python train.py --model="segmentation model" --num_classes=2 --widths=[64, 64, 128] --blocks_per_level=1 --block="basic" --label_smoothing=0.05 --beta2=0.99 --learning_rate=0.0047 --max_grad_norm=1.0 --epochs=18.5 --lr_schedule="cosine" --final_lr_fraction=0 --warmup_steps=700
Rows from block 2, named by matrix and row number. Rows with one number belong to one attention dimension. Each number is 128 + 32 x the weight over the matrix's rms, rounded and kept within 0 to 255. All counts start at 0. Numbers have three digits each.
# q: attention query, key and value (stacked) (model.enc.1.1.attn.qkv.weight, 192x64, the q third), inputs 22-43
# k: attention query, key and value (stacked) (model.enc.1.1.attn.qkv.weight, 192x64, the k third), inputs 22-43
q.0:125106130142105088097157172106144107159091154154148139129141130123
k.0:120127127111168134152063144174125174103114122108137139126107128094
q.1:104130099141139133130128127129120095160113073132098118153106134101
k.1:157199159092100111170160111139133196158121144135118107126071082101
q.2:135079146161090130116134135122087148093087160098150144135101140160
k.2:137140146119149118139099106126142124137092142112125129134109118089
q.3:154145136059118091164110171178092099130178124111142129137110131075
k.3:092151121161145175132153134090174144140074106125133181137135156113
q.4:133105122097112138157097176112100123090152122162152095101117145077
k.4:094103185176127118130179151151175161153076070096131155119121115127
q.5:141146128104118146122111155073104150125127110124106098190060154070
k.5:108120149176180072134131084116072167197067043159091158162095110149
q.6:088096121091142080116136111126186136160160171158120066154141053104
k.6:126119091115166147154079145100129085096152071076114139146062157145
q.7:155167127132083140155116143126101159068107188137071047197098097156
k.7:078119136164200126103129164147163088130174104167165117109090160129
q.8:151087154111125200160114151166111076151140104147103097143117120149
k.8:109153104153106137135129089184139162104135172168110107125092107174
q.9:120171096100146086134129120126148159100124144134093178193125086074
k.9:179177146098125112093109120077125127133152081142147103118068093093
q.10:141131093106103110139158154108077139107141107101182183133194097094
k.10:103153145160111088081116105099163087091105061134148145080126164141
q.11:115118164140194123127130126143131086139147114158150150121149151079
k.11:144125147092122129070150105111120119136133086144167217090116122198
q.12:074174157079167121157112137087145124125118177219082157135104099108
k.12:132144104081185108077181176154097205171147081088138085106036099109
q.13:154150119115131134114130163130119094129150146097127116122113177128
k.13:133099098150150135130108141144171138150132134126119144121141062126
q.14:119125159083138118126127073160116106103134098040093128069154091132
k.14:128108109169081128081110101104124107140161147151119118151181141133
q.15:027147132206114214120162092145100155077112147158169092132167170145
k.15:149151143148187085169105197194065047156188108120139144108155116060
q.16:154112071156122113107157179135151099122100083156170134201092117121
k.16:146178125128107139143100113135129131157114159143135115081092126143
q.17:093172185143111082093115108163134204108170147167158142107166097161
k.17:158163128077191232096174164107171140099091067123123093089134137153
q.18:091087070108161140130051138148115094143108080156143126112138093103
k.18:154164156115111101144114147118124150081130134086099083109094058128
q.19:157151099093130127140141150107114162068107102142141181110124091107
k.19:117131142094127095088132121107126082144089099175173102053121151057
q.20:107166097118149053089125137113100148093153117111186052099163137066
k.20:142084153150123130082109142154158092121090058135162140075115164162
q.21:078069139151080081119080155167110149119149115137107124158118090112
k.21:123171143135143120073146176141187137101128094139170133094128093115
q.22:122139167144129194134115133126132096101064167191121180173121129091
k.22:131135185100118101104167127139081121161111087099109156124101143140
q.23:133110151060176156086092178098132134160118154126121169137144056105
k.23:106112141136144127140137093031086153082175079073106145104142155189
q.24:128142098159097084061176183149101125174153181068152070180140148177
k.24:115118175147075195111109167175148133089162175206211118139048129164
q.25:088137126158141116122212081122101105153125161080161090118107100129
k.25:134172122126137147136121106176199178094138100160099082159162089132
q.26:078159132071141135121111079064132145159157124087150105120154092128
k.26:163119067176095125103124112148088140117156098162095132108139141108
q.27:096112131137179138110125162134184089133123132154142126113159088126
k.27:129076162111128170132162090092076130061133093125133142114143146119
q.28:145182152157096139180102096126101130076155157155160096144085187189
k.28:140160109159107145092184099180129085123131155116097121115159110040
q.29:165092150160106151132108144153125181137168144143123125131161152162
k.29:124154135154121202167132137125058126100097118125128191141153114154
q.30:145164121130134186138128191153107137121149150120223189136095163120
k.30:079085135070156124113154130165151152115132118180158167090185149162
q.31:101076140158129126134102114122130132123111140100088170139119143249
k.31:162106117135123099141171152147116071111180179119176120158094100081
q.32:204152123109078174094092110150135117139116179067093132100146138139
k.32:124126165063118140109124160157078118129189167205133087188108066136
q.33:110092147126109137113095107148157136108114114125115118217146121126
k.33:072176127112124142130211112144136143093153136139123114185103114152
q.34:099117097158134115143148081149206157132109147124189135118198119104
k.34:032071156107121099189078135114236131145139182127119122093196120148
q.35:137125097126129143096124129132150172100147142072180071104175170161
k.35:067138137147113139185183132083162104066145144131087106125148202134
q.36:116114142132148169176149116084192122071101175103117116102168108180
k.36:066072169126182129107122121157207119105117143155167127181164148145
q.37:114139127135127147176140165159118145107119179111153153164155200163
k.37:106123171101168130110125108100136135074077133147094154175166145131
q.38:072128162131145139150127120108109130089145164133081171100089144150
k.38:095098120139125109110123114128139143062145133136203112209117155123
q.39:160179141069143138103145123119132135130152079120139127126097157087
k.39:191095142132122092117144148105080113101080077118148127076112094114
q.40:157095125132169101132157153083118125127103128149079071158193132086
k.40:120173115146124192125127139143149110169137145173114143074101178151
q.41:103175124080123127175107103100150093159097158123165141168136170112
k.41:128062108152155172111136196105095117127110176186135150065054108145
q.42:100150114073167102112123127081155114148156153150125135119113115092
k.42:119115149148088129190133123112138135112115150154146090140100139164
q.43:121158148145080060114209157170157149119197099080139149116165137157
k.43:109134122150154144152141087148114075155166110108124148109191102168
q.44:117151125083136086083131141078156130122167099140070075095137062100
k.44:241111117123124127185143127116135135109101131128142064106133087118
q.45:128118152118123159144083112172124166145188126088152117162162183134
k.45:118140159113111105130119170127119165134154098096084150173134114160
q.46:149124147160123094146058129124134104143200117123138141151104155129
k.46:116132146141135081139074152066102146154178100143095164115072124142
q.47:113129178066120133199157159105120228191133089138115105169170136184
k.47:163018149137090147126072117105070139181083067137088211150197060125
q.48:142142179192132118130129075145187136101121150145152135091074120171
k.48:102119142182123178113148133141084144141130147100141106129132095178
q.49:114153069138102082122201060134097130086123138107137169142164139181
k.49:167162080128065153155182153132128121093155117088120103093176114141
q.50:102122074073138082087110080111100106117195138069116151185130082157
k.50:154112087082095142152148099109043096090145127093119182111122104103
q.51:112111125096164052070095134184049119179062135163099138142065139107
k.51:138105213064169086119085121180103087085119099087142072105095141101
q.52:108148135064136142119140160107093148138132133129160117116142156135
k.52:151091147156127120163099143094141153156104080143164165106160139144
q.53:129124125170133111083130167136194077139105154134090090129129054087
k.53:124108119106115146088164105115142081128140110152135124114115142126
q.54:120135163137106116110100141134130163181105118133125018132103136100
k.54:137174157140153145129105189141094138151105112163117115162136093150
q.55:162131140105082126182142161115104094096106167067147080159115188147
k.55:163162137137079112139141124088033182164137102152119114140138099114
q.56:127102147159135099089085053154124161111100143180139122174095126101
k.56:143147169178120095108154143148146155154152144140086138071155155115
q.57:131096093063152109159131153158040156144103048132103071130138087098
k.57:191195166114140109157149139158103118165144092131099127134142044132
q.58:127136130129194186171137133115094101151147142094142125150170117152
k.58:087111133122129132132124137155157063140138153126134172164122136117
q.59:061129115076151161099146165097048122124108152116124128083080095035
k.59:100137142105229122139120139149135114098080094144118111160160183072
q.60:101085112122104060131185080120116171124139139072167100149130124134
k.60:136162082127108107122142167137098104129129138095120159085159171196
q.61:106142070110138112113149100099148145138146108121116101100094169145
k.61:152128102139187174129129129114086143146147129142104071092082119154
q.62:165131110119130175114125133178117124159138122093118103082138075133
k.62:152153124124095107114096150113120125140176150153103032163178146140
q.63:170130092156146157136132105139076102092156132132140112147151168183
k.63:161089121134069133113119121118073106179159126110102220142118113131